A small image captioner, trained from scratch: encoder arch efficientnet.
Rows from block 5 of the image encoder of a small image captioner, named by matrix and row number. Rows with one number belong to one channel. Each number is 50 + 10 x the weight over its row's rms, rounded and kept within 0 to 99. All counts start at 0. After the name is the row's rms in percent of the matrix's.
Before each channel's rows are labels from the 100 images, of 14976, where the channel reaches its highest value: "top examples" is what is common among them; "place" is the part of the image that holds the peak. Only what is clearly more common there than usual is listed. The data: views of escape-time and Newton fractals.
# convs0: expand pointwise conv (encoder.blocks.5.convs.0.weight, 384x64x1x1), inputs 0-63
# convs1: depthwise 5x5 conv, stride 2 (encoder.blocks.5.convs.1.weight, 384x1x5x5, trained with AdamW), a 5x5 kernel
# convs2: project pointwise conv (encoder.blocks.5.convs.2.weight, 128x384x1x1, transposed), outputs 0-127

top examples: vivid; tricorn
place: bottom centre
convs0.207 086:36 36 53 50 28 33 64 51 56 59 49 36 42 45 57 36 57 68 42 44 41 54 63 60 50 41 35 37 40 60 45 36 40 50 52 66 65 50 45 37 41 47 43 33 44 45 59 62 44 51 53 47 57 53 47 59 53 48 48 57 39 40 63 70
convs1.207 086:48 59 65 59 61 49 59 65 50 46 62 61 43 48 41 51 70 35 49 52 61 34 37 43 47
convs2.207 074:58 45 51 42 48 49 70 46 54 41 61 46 49 63 46 66 36 51 41 34 36 41 53 52 64 59 50 60 34 51 45 55 37 55 46 43 55 27 55 69 59 36 62 44 65 40 62 66 52 64 49 41 58 48 49 58 30 45 47 53 49 37 60 52 55 45 37 70 41 53 56 67 60 44 54 61 51 42 41 71 44 44 59 44 57 42 47 40 53 51 55 49 55 52 65 33 52 31 47 67 26 50 59 49 55 37 44 48 39 45 52 46 50 58 42 55 69 59 65 63 45 69 43 41 53 65 58 54

top examples: vivid; cubic Julia set; quartic Julia set
place: centre
convs0.374 093:62 46 42 62 51 41 57 58 55 61 49 47 47 64 36 52 49 47 42 36 59 60 65 46 37 58 62 71 60 44 37 53 44 59 45 57 63 66 43 55 56 41 54 27 39 57 36 50 40 52 42 47 60 49 48 65 23 48 50 60 59 60 50 36
convs1.374 089:44 50 55 50 43 53 60 59 58 52 49 70 76 56 35 49 62 54 46 37 54 49 40 35 43
convs2.374 106:50 46 44 37 44 48 53 49 52 73 49 57 40 40 43 61 41 32 46 46 51 65 48 42 34 40 50 42 34 48 56 39 49 55 56 35 55 35 56 44 64 47 25 49 58 57 48 48 47 49 50 59 65 43 53 36 46 33 57 56 33 50 68 46 29 56 41 49 48 53 47 41 55 39 56 54 43 45 50 34 55 52 54 42 50 69 47 50 47 51 61 56 54 49 43 47 35 46 61 66 66 35 50 38 30 42 46 51 50 54 63 62 40 65 52 32 53 60 40 29 36 56 54 54 56 32 20 49

top examples: tricorn
place: middle right
convs0.113 090:59 49 27 58 52 27 56 41 56 63 47 42 48 59 58 40 44 55 34 56 34 40 38 55 55 78 59 39 63 34 52 48 52 65 56 69 30 58 61 37 40 47 53 50 52 63 45 46 54 55 49 48 45 59 55 52 57 40 46 46 42 49 51 44
convs1.113 093:41 43 39 42 48 59 61 50 50 36 64 55 43 47 41 70 64 45 47 35 64 66 55 47 42
convs2.113 098:57 42 43 75 51 55 35 35 52 60 36 51 48 38 51 42 39 58 54 60 65 46 45 52 48 48 51 54 42 47 61 36 64 47 49 41 37 29 62 61 35 55 55 44 61 54 58 54 44 50 59 49 48 50 55 38 55 30 32 31 48 48 63 49 57 49 45 65 40 53 52 35 50 59 51 50 72 78 46 43 67 65 40 56 47 41 44 67 46 51 49 40 56 48 32 33 53 50 66 46 68 31 66 55 55 69 53 47 42 60 59 45 53 51 47 43 44 47 52 39 53 70 42 44 45 52 35 49

top examples: tricorn
place: centre
convs0.132 082:36 43 40 54 36 45 33 32 69 60 62 31 46 52 42 38 47 37 65 53 52 43 59 53 33 40 49 34 63 58 49 41 44 43 54 54 42 39 70 43 49 61 52 44 33 51 53 52 42 48 54 61 45 53 35 61 47 49 52 42 30 39 39 52
convs1.132 095:42 40 42 40 53 47 40 40 62 63 37 32 48 57 64 41 38 51 55 61 31 46 53 59 56
convs2.132 110:47 59 40 47 59 47 70 61 67 41 57 43 33 45 48 63 49 43 57 38 44 48 48 49 52 60 55 32 37 48 42 40 72 64 63 40 61 40 58 32 57 15 38 46 54 46 41 59 36 46 44 49 38 66 50 44 45 38 42 50 52 68 59 53 49 52 60 56 39 43 58 32 54 50 56 48 49 37 65 57 60 70 39 41 24 51 53 78 45 54 54 50 47 49 49 57 46 52 56 50 59 46 57 46 53 42 52 44 51 41 63 51 34 49 59 44 40 45 57 65 45 35 42 51 54 59 46 48

top examples: vivid; cool
place: top left
convs0.324 123:46 66 25 50 70 52 56 53 50 66 54 76 40 57 46 48 62 47 40 49 55 58 63 64 40 60 53 60 68 50 53 45 61 45 60 56 60 54 56 51 31 61 43 60 42 46 55 30 65 48 53 44 49 44 48 42 61 40 45 46 40 58 42 39
convs1.324 096:46 44 47 62 41 39 44 47 54 40 51 50 70 70 57 38 40 51 76 42 46 49 43 56 43
convs2.324 109:43 48 45 54 41 54 49 71 54 54 48 45 25 32 58 53 41 52 61 50 40 48 54 48 45 46 45 40 71 50 36 52 34 54 35 47 60 42 32 44 48 40 55 55 65 48 62 50 42 21 44 52 50 62 47 48 72 54 60 45 51 65 46 66 51 46 52 47 60 64 48 68 55 48 55 47 55 65 36 44 62 36 38 49 58 54 39 32 46 53 49 60 39 63 53 58 44 60 37 56 59 40 48 47 54 47 40 56 52 47 31 47 55 38 35 59 33 46 38 41 48 43 28 59 30 60 37 58

top examples: Newton basins of five roots
place: centre
convs0.284 094:28 38 56 62 54 54 41 40 37 43 57 36 35 35 71 54 46 65 59 56 39 59 44 41 59 44 41 45 49 47 64 46 52 44 56 40 53 74 64 48 48 47 55 53 67 39 44 44 56 55 63 56 65 45 53 74 55 51 58 43 43 41 45 52
convs1.284 105:52 52 43 44 54 42 60 60 59 60 55 60 66 59 41 53 61 41 41 35 31 45 34 35 44
convs2.284 112:57 49 58 46 44 56 71 44 54 22 48 57 45 33 52 52 38 58 58 39 53 58 31 56 39 39 36 50 57 57 54 65 51 52 43 53 52 50 60 56 41 45 65 55 64 47 60 45 65 51 44 43 65 47 45 53 62 39 63 47 39 56 24 53 69 45 43 43 30 51 50 55 38 53 46 66 44 37 48 33 57 56 34 48 60 27 65 26 41 44 47 45 50 42 62 42 56 33 50 54 52 36 44 52 38 51 62 52 57 38 41 63 51 47 69 52 50 44 63 44 43 64 54 41 51 49 54 67

top examples: pastel; tricorn
place: top right
convs0.146 096:52 52 57 56 46 36 49 56 48 42 59 40 54 48 40 61 37 49 62 63 65 50 48 30 42 63 43 58 41 48 51 31 69 46 48 46 54 46 44 48 61 40 56 55 29 37 41 45 62 37 53 66 50 44 71 57 48 48 59 63 70 49 47 30
convs1.146 097:41 51 48 51 52 40 56 44 50 54 50 54 61 61 58 50 56 73 83 55 46 44 55 59 44
convs2.146 089:59 38 55 51 52 57 51 57 40 51 51 52 39 52 49 52 32 53 61 36 56 46 44 44 63 60 40 54 45 53 70 49 44 43 53 53 49 61 45 40 64 48 41 49 45 65 39 58 64 63 53 43 38 59 40 42 61 42 36 43 43 46 48 50 43 52 64 43 24 52 56 40 40 51 42 54 45 46 70 48 58 49 49 56 52 52 46 33 62 52 56 59 56 58 38 69 41 51 47 55 59 56 59 52 48 30 43 40 54 38 83 38 52 74 49 48 55 76 60 37 62 64 60 46 51 25 60 36

top examples: vivid; Julia set; cubic Julia set
place: centre
convs0.4 084:62 48 46 49 46 51 50 46 52 51 48 35 56 37 36 41 53 38 54 25 50 40 66 45 43 60 69 65 40 46 28 44 63 44 33 39 56 60 58 39 60 64 49 38 42 47 64 45 42 37 62 54 42 41 40 59 50 38 58 48 67 55 53 45
convs1.4 104:50 55 53 52 46 51 60 61 50 42 53 67 67 57 41 60 62 54 33 34 58 44 47 35 33
convs2.4 113:62 34 37 48 40 45 53 53 52 54 45 46 42 60 29 60 44 44 22 57 41 60 39 54 58 52 56 46 46 46 73 63 68 59 48 38 57 32 52 40 45 48 27 39 73 53 61 69 59 55 53 47 53 54 52 38 44 47 62 54 45 44 61 58 39 56 38 43 61 43 58 39 58 49 67 45 61 44 49 45 50 48 40 53 49 56 51 40 59 49 78 57 63 46 48 60 46 44 52 57 42 48 54 45 39 30 58 74 38 41 55 45 50 51 48 34 61 54 58 36 44 54 51 58 37 39 33 53

top examples: tricorn
place: centre
convs0.123 093:55 59 57 38 39 58 38 35 54 63 63 43 53 55 43 48 47 43 36 57 60 44 50 56 51 45 58 44 69 60 47 41 55 58 49 49 36 59 69 44 54 45 61 55 30 44 17 60 57 47 37 53 32 49 38 56 50 52 42 61 35 43 42 59
convs1.123 089:53 43 48 35 34 50 53 51 57 35 56 67 59 58 40 55 64 56 54 47 42 49 70 69 54
convs2.123 092:53 60 36 46 51 61 52 56 45 45 49 40 46 56 61 47 65 51 42 56 57 39 65 60 48 51 64 48 52 46 32 48 47 42 53 59 60 56 35 45 51 33 46 51 30 62 51 41 35 43 30 58 42 48 57 45 55 44 45 57 51 49 66 50 75 40 59 32 46 49 69 33 42 55 60 44 41 47 54 44 38 58 41 53 43 49 54 57 43 73 42 45 48 41 40 42 43 21 47 50 43 48 54 57 43 40 38 65 64 46 42 66 61 44 39 56 42 50 61 59 57 26 33 63 50 57 29 59

top examples: vivid; warm; tricorn
place: bottom right
convs0.294 088:48 38 59 57 40 25 61 51 50 61 50 59 48 63 71 59 50 56 32 55 66 46 50 51 48 47 56 39 66 54 65 59 38 55 31 57 48 51 51 40 49 46 54 44 27 44 62 56 57 49 64 66 49 55 65 59 44 45 49 39 66 59 53 62
convs1.294 094:53 54 43 39 39 69 59 68 55 39 52 49 55 57 55 57 52 50 47 31 46 48 51 53 23
convs2.294 080:53 65 34 53 51 39 54 27 56 50 39 64 38 43 47 60 45 58 66 46 50 48 58 46 50 65 56 54 36 45 58 18 31 46 38 56 32 47 63 64 49 64 64 57 50 61 62 49 38 50 60 57 40 43 42 57 49 70 39 52 47 62 59 34 60 60 55 62 47 43 42 29 40 54 51 49 40 60 55 52 62 30 53 51 67 75 42 54 51 52 45 39 39 56 57 48 61 58 52 63 60 55 57 50 56 47 54 47 52 57 50 36 44 53 39 45 39 39 63 54 54 48 44 66 50 57 50 69

top examples: vivid
place: top left
convs0.278 082:41 56 55 44 53 43 64 52 60 58 51 45 61 66 43 38 46 35 53 49 47 63 41 39 68 59 44 49 59 34 38 61 59 55 49 68 56 65 46 57 59 37 26 56 62 35 41 46 57 56 41 47 62 36 44 51 46 59 32 37 59 62 44 54
convs1.278 093:33 23 46 46 56 35 40 40 53 48 49 47 54 35 59 53 49 55 34 54 42 50 56 35 55
convs2.278 064:58 44 67 30 69 53 41 64 32 47 36 60 61 58 45 32 53 53 54 70 50 63 67 46 61 36 55 36 55 52 58 49 44 60 36 55 63 65 59 43 52 44 53 56 41 62 64 49 39 53 50 40 48 48 42 50 67 52 43 50 55 44 62 23 56 62 43 42 39 54 53 51 42 40 50 53 39 62 44 47 35 40 59 53 45 43 50 79 60 44 43 30 44 57 42 39 49 61 36 50 45 63 40 56 52 44 56 45 56 54 57 48 42 60 50 26 69 55 38 46 49 66 44 60 56 41 47 46

top examples: Julia set
place: top centre
convs0.155 082:41 54 35 47 47 59 34 51 48 53 54 61 43 46 66 52 33 56 59 43 59 49 70 68 60 56 32 54 44 62 45 51 59 54 48 48 69 46 56 53 47 48 52 26 54 62 44 30 42 45 53 53 26 54 51 56 55 58 40 42 42 45 34 66
convs1.155 100:46 46 44 37 39 49 30 43 37 36 36 36 43 47 48 44 48 36 34 35 60 56 48 52 47
convs2.155 070:62 58 56 41 34 41 43 61 45 22 55 68 26 58 46 54 59 46 61 55 58 42 44 35 52 54 34 51 55 61 45 40 62 58 58 48 59 49 40 51 35 62 62 66 61 43 43 49 68 52 38 52 59 47 64 62 48 42 50 45 31 35 46 47 60 58 64 46 31 51 43 71 52 60 63 47 46 49 55 53 44 50 51 44 45 76 55 31 53 36 42 49 36 48 59 49 44 43 43 41 58 70 55 60 50 52 50 42 42 71 48 47 48 47 54 38 45 55 31 52 56 47 55 61 56 48 52 68

top examples: Julia set
place: top left
convs0.275 090:58 51 55 71 49 46 61 42 36 47 48 56 49 66 61 52 49 32 60 43 47 61 48 47 48 38 59 30 42 62 53 61 43 65 42 42 48 49 60 64 42 60 75 57 58 48 34 51 54 56 46 46 48 57 62 60 61 29 38 54 65 58 42 63
convs1.275 098:47 42 56 40 38 54 44 37 44 50 57 29 44 43 59 46 46 24 45 60 42 47 37 45 63
convs2.275 075:37 53 55 63 48 63 41 54 53 44 41 43 50 57 44 50 44 52 41 51 43 60 37 36 57 32 50 48 47 58 65 65 46 54 58 52 73 69 39 52 58 31 30 48 38 58 39 70 42 34 38 64 64 46 47 48 45 52 60 54 56 56 53 63 67 63 63 43 41 76 44 40 39 46 64 39 51 50 43 55 42 64 39 62 34 47 45 40 48 53 56 62 64 59 51 71 49 48 52 53 61 52 50 44 48 47 56 58 65 37 40 35 33 50 57 50 45 69 62 60 43 32 50 42 48 42 52 44

top examples: tricorn
place: middle right
convs0.122 124:35 50 61 55 42 26 27 43 45 37 41 55 35 42 50 49 49 63 60 65 59 64 53 42 55 62 38 51 62 33 63 57 38 56 60 46 49 50 54 57 57 35 41 57 54 49 34 39 54 58 47 34 36 56 60 41 62 51 43 37 44 50 56 60
convs1.122 109:52 53 56 37 49 49 69 64 47 43 56 73 57 33 56 57 69 48 33 55 49 51 46 49 57
convs2.122 113:43 53 58 50 53 48 62 61 51 50 57 37 49 48 55 38 37 48 43 53 45 40 46 47 49 44 54 74 57 57 61 55 55 61 70 52 56 36 38 57 60 39 49 62 53 34 57 58 45 45 57 56 55 38 63 64 56 78 40 50 61 46 60 56 45 44 30 36 56 59 33 46 63 51 65 52 53 34 64 61 53 41 53 36 55 61 49 53 54 67 44 64 58 38 39 54 58 54 56 34 48 56 50 41 57 32 72 36 69 33 64 28 55 53 41 51 37 52 63 55 60 36 52 45 54 56 46 47

top examples: vivid
place: top left
convs0.83 125:51 64 49 40 33 57 59 66 52 58 59 49 46 48 43 52 55 29 46 44 65 47 48 51 31 49 50 42 69 43 30 46 57 59 35 59 63 49 61 51 59 43 58 33 35 47 48 32 50 44 48 59 50 46 48 68 41 72 36 51 57 47 60 60
convs1.83 113:44 50 40 46 49 44 47 43 45 43 43 41 31 28 41 45 40 31 31 39 44 49 40 49 55
convs2.83 120:39 21 70 65 31 40 51 34 59 39 41 53 55 50 43 38 46 40 49 60 41 52 42 55 29 49 51 45 31 57 49 52 26 56 50 62 55 47 53 50 47 42 46 38 67 41 51 51 50 55 50 34 59 54 44 55 51 64 58 25 49 54 40 46 51 60 51 80 40 51 55 38 46 52 43 65 56 56 36 44 65 49 48 56 46 51 58 48 70 45 49 42 41 42 66 45 60 55 51 65 39 49 45 63 44 52 37 58 35 71 47 49 48 35 52 64 57 46 58 46 46 61 40 51 63 51 41 57

top examples: tricorn
place: centre
convs0.9 103:47 58 40 47 69 45 53 39 66 30 59 56 53 48 46 62 54 59 59 52 42 35 47 46 55 39 56 43 47 38 52 59 54 61 39 46 52 48 39 41 64 31 56 61 39 73 53 58 42 50 45 72 69 38 69 52 44 49 46 47 48 59 66 60
convs1.9 094:46 38 47 40 43 54 61 63 70 53 63 57 60 58 56 46 66 59 56 45 32 36 49 40 46
convs2.9 105:41 47 55 48 52 53 43 39 53 34 62 46 49 42 48 42 37 53 77 49 54 65 67 56 57 61 50 60 58 48 54 45 55 55 45 63 54 48 51 65 54 41 51 40 52 57 42 48 49 55 40 35 42 57 49 68 54 38 48 58 55 61 38 51 42 29 65 46 61 45 33 38 37 64 62 51 39 47 62 41 40 43 30 60 43 65 68 39 53 56 39 40 36 58 52 40 52 49 55 52 34 31 38 38 59 42 59 58 37 36 39 55 57 59 39 59 48 24 43 46 46 44 48 45 65 41 74 49

top examples: tricorn
place: bottom right
convs0.373 129:71 43 61 28 53 55 48 69 44 61 33 47 51 50 65 51 60 37 41 72 43 39 62 53 55 45 43 42 52 42 42 37 50 51 43 49 53 63 50 60 59 51 33 44 35 44 45 47 51 56 47 35 42 44 58 31 50 70 62 56 63 50 58 53
convs1.373 102:56 62 62 55 47 61 57 67 60 39 63 59 61 49 37 47 42 49 54 41 39 34 43 32 47
convs2.373 125:70 48 51 67 44 45 46 44 48 59 45 49 52 31 54 59 21 62 58 64 51 34 49 35 57 32 51 53 53 43 59 46 47 71 58 47 54 55 42 52 40 35 46 46 39 30 45 47 54 37 51 52 53 49 72 33 51 48 36 29 50 49 41 53 64 53 62 50 59 45 39 30 52 50 58 56 55 39 56 45 50 46 53 56 43 35 53 44 49 47 47 48 55 54 67 37 51 43 75 57 61 47 35 54 42 65 43 41 66 39 62 48 26 45 32 40 55 53 48 45 41 39 43 58 54 57 40 61

top examples: Julia set
place: bottom left
convs0.205 073:59 53 57 47 53 50 53 41 39 43 52 56 56 56 38 48 56 44 44 63 69 53 50 33 42 62 46 59 24 48 47 69 37 34 46 56 37 55 56 53 56 42 31 41 56 43 70 53 49 62 58 37 41 52 53 54 50 51 67 64 41 63 60 32
convs1.205 103:50 35 51 39 47 46 41 54 29 35 37 31 35 54 47 34 43 46 42 44 40 47 44 47 46
convs2.205 073:43 41 44 42 33 52 52 65 38 46 39 38 37 56 38 41 50 47 38 71 58 50 51 66 45 41 40 64 40 46 44 32 62 41 56 55 40 58 48 63 35 58 42 38 54 28 46 46 54 50 49 37 40 48 47 45 64 71 53 38 43 59 67 33 44 63 56 29 45 54 36 48 46 44 39 48 72 59 51 66 38 34 47 43 46 39 52 52 48 50 59 56 49 41 43 43 35 41 52 63 68 52 48 46 60 57 46 37 57 42 48 65 34 40 54 54 44 44 33 49 50 51 59 51 40 43 34 29

top examples: pastel
place: bottom left
convs0.33 082:52 71 48 50 58 58 50 47 52 45 51 50 44 50 45 47 42 46 53 31 41 38 39 53 56 73 47 51 31 43 50 38 49 33 70 62 46 50 38 56 61 34 35 41 37 49 30 41 60 25 57 44 36 44 58 35 44 51 48 48 44 48 55 48
convs1.33 084:46 49 60 38 37 31 45 62 53 60 32 51 48 56 51 53 50 67 71 60 57 46 55 40 44
convs2.33 055:64 57 64 42 39 51 60 47 58 56 50 44 50 43 47 29 59 47 59 48 55 49 71 45 53 37 40 45 59 46 46 61 39 46 46 44 61 78 50 35 51 47 54 48 60 57 66 65 47 21 53 33 52 64 51 55 45 49 53 44 42 43 57 35 61 48 56 70 52 44 62 57 66 52 67 57 31 45 53 76 36 60 47 63 52 49 60 58 57 63 49 52 43 58 48 57 69 58 45 46 36 53 69 45 51 54 53 43 47 43 44 27 62 48 42 36 57 63 59 41 60 45 46 60 40 56 57 46

top examples: pastel; tricorn
place: top left; top right
convs0.226 091:36 59 48 40 66 46 66 43 54 45 38 47 33 46 43 54 44 42 41 61 55 48 63 49 62 48 53 59 50 52 49 40 53 37 33 52 59 46 38 40 54 51 49 67 27 52 53 36 47 33 58 81 41 38 54 60 65 46 41 60 54 48 57 45
convs1.226 090:51 44 36 37 57 54 36 39 36 49 45 52 68 71 50 48 41 57 70 52 50 47 48 54 61
convs2.226 083:49 67 43 41 38 44 42 57 45 46 42 56 48 68 48 24 52 44 70 61 40 52 45 52 60 58 42 55 58 58 49 56 54 44 46 65 56 45 51 52 35 44 55 29 45 41 62 52 56 41 44 36 55 66 56 56 51 48 40 36 66 45 60 47 56 62 65 57 45 63 42 56 44 62 58 55 54 43 65 30 51 38 38 56 53 73 47 35 52 70 40 49 59 64 45 40 61 39 45 64 38 55 41 57 37 34 46 53 58 46 61 40 45 49 45 62 53 61 49 58 62 37 32 52 32 31 60 58

top examples: pastel
place: top left
convs0.351 147:49 37 60 62 43 48 41 56 61 43 45 52 52 36 45 53 42 58 51 65 63 47 49 61 66 55 59 47 53 51 59 31 79 38 44 53 36 59 37 49 56 51 71 48 50 48 60 33 54 40 55 66 45 47 70 43 45 53 44 49 64 50 57 34
convs1.351 109:41 45 46 47 52 48 51 46 54 44 50 53 79 65 43 51 51 75 70 45 42 46 45 48 54
convs2.351 143:44 49 50 44 53 60 64 33 49 58 31 61 45 66 51 41 59 54 63 54 42 40 41 53 71 52 42 53 50 62 53 46 53 57 64 68 44 52 51 60 63 48 47 39 48 59 42 59 69 47 63 39 44 44 36 39 54 60 41 36 54 31 48 49 39 35 56 49 26 36 47 38 30 55 47 38 53 40 73 43 54 51 50 61 55 51 47 28 44 39 42 66 45 60 56 53 40 43 44 57 49 66 44 48 35 52 61 48 50 55 74 48 49 61 38 52 57 55 56 62 56 69 40 49 54 51 70 59

top examples: Julia set
place: top right
convs0.358 081:36 61 52 52 42 59 50 57 45 50 46 54 56 34 47 54 61 37 38 66 25 51 44 42 68 45 44 42 50 63 63 54 43 46 49 52 42 52 67 37 43 60 44 60 33 50 42 40 50 40 41 80 63 47 51 43 41 45 45 61 60 57 38 52
convs1.358 109:34 48 43 46 44 30 44 55 35 50 34 49 55 55 40 40 50 47 51 49 42 46 31 36 34
convs2.358 086:38 49 62 46 36 52 52 50 65 57 45 42 74 40 43 27 60 39 49 63 50 44 61 32 45 56 41 32 51 47 52 43 40 59 52 54 62 40 37 36 47 26 48 57 44 55 64 46 41 32 42 47 48 50 59 67 49 39 34 50 63 61 38 65 30 62 44 64 51 37 49 38 48 42 43 51 47 43 47 54 44 44 57 53 64 62 58 54 48 62 42 44 50 54 44 45 41 50 68 41 56 49 58 57 67 42 49 44 81 50 55 43 53 54 47 62 49 58 56 43 34 47 43 56 65 69 42 58

top examples: pastel
place: top left
convs0.314 159:41 46 44 52 56 46 44 50 43 62 39 60 40 53 56 43 44 65 58 54 57 39 50 25 70 57 45 39 42 24 54 29 49 34 59 62 49 61 55 36 43 39 51 43 41 44 52 62 59 42 62 63 46 36 43 46 35 64 46 48 55 54 46 40
convs1.314 102:43 49 52 50 54 47 50 50 42 48 53 54 77 57 49 44 49 83 65 46 49 51 50 41 39
convs2.314 137:44 59 57 38 39 48 54 40 49 27 47 54 73 44 28 50 51 46 51 48 51 52 50 45 48 35 56 48 36 43 63 45 42 67 47 55 34 77 68 39 52 60 48 54 53 54 68 55 53 54 55 44 50 73 57 60 49 57 31 49 47 56 56 30 63 61 64 35 48 70 50 58 56 52 50 50 47 34 43 50 60 51 69 58 38 60 53 42 49 58 46 41 43 57 54 42 58 46 56 38 60 32 66 43 34 42 60 34 55 33 52 54 55 54 54 51 53 61 66 61 69 42 57 51 44 44 53 40

top examples: tricorn
place: middle right
convs0.282 096:46 52 32 45 53 45 47 27 50 39 44 41 47 61 43 64 37 34 60 49 50 50 65 25 48 31 44 48 65 46 55 65 36 42 60 32 50 61 64 44 55 51 50 59 34 43 48 36 51 57 45 58 51 38 53 66 54 58 49 38 56 51 53 37
convs1.282 092:52 60 66 63 50 66 56 54 62 53 60 47 49 47 56 55 63 35 36 41 50 38 34 40 39
convs2.282 090:50 43 44 43 55 46 42 56 47 52 46 41 50 61 59 45 52 55 51 66 46 60 45 42 62 50 71 40 51 58 41 43 59 59 57 53 52 57 52 55 67 63 68 48 50 70 45 59 62 47 51 42 45 74 43 74 46 44 53 70 42 50 44 52 45 57 55 48 53 65 37 61 43 29 44 43 58 45 51 40 70 62 57 40 50 48 61 42 54 44 45 43 43 46 40 50 49 53 22 57 62 47 78 54 66 55 40 54 51 38 53 58 73 52 19 66 58 46 43 50 48 57 62 58 47 47 48 42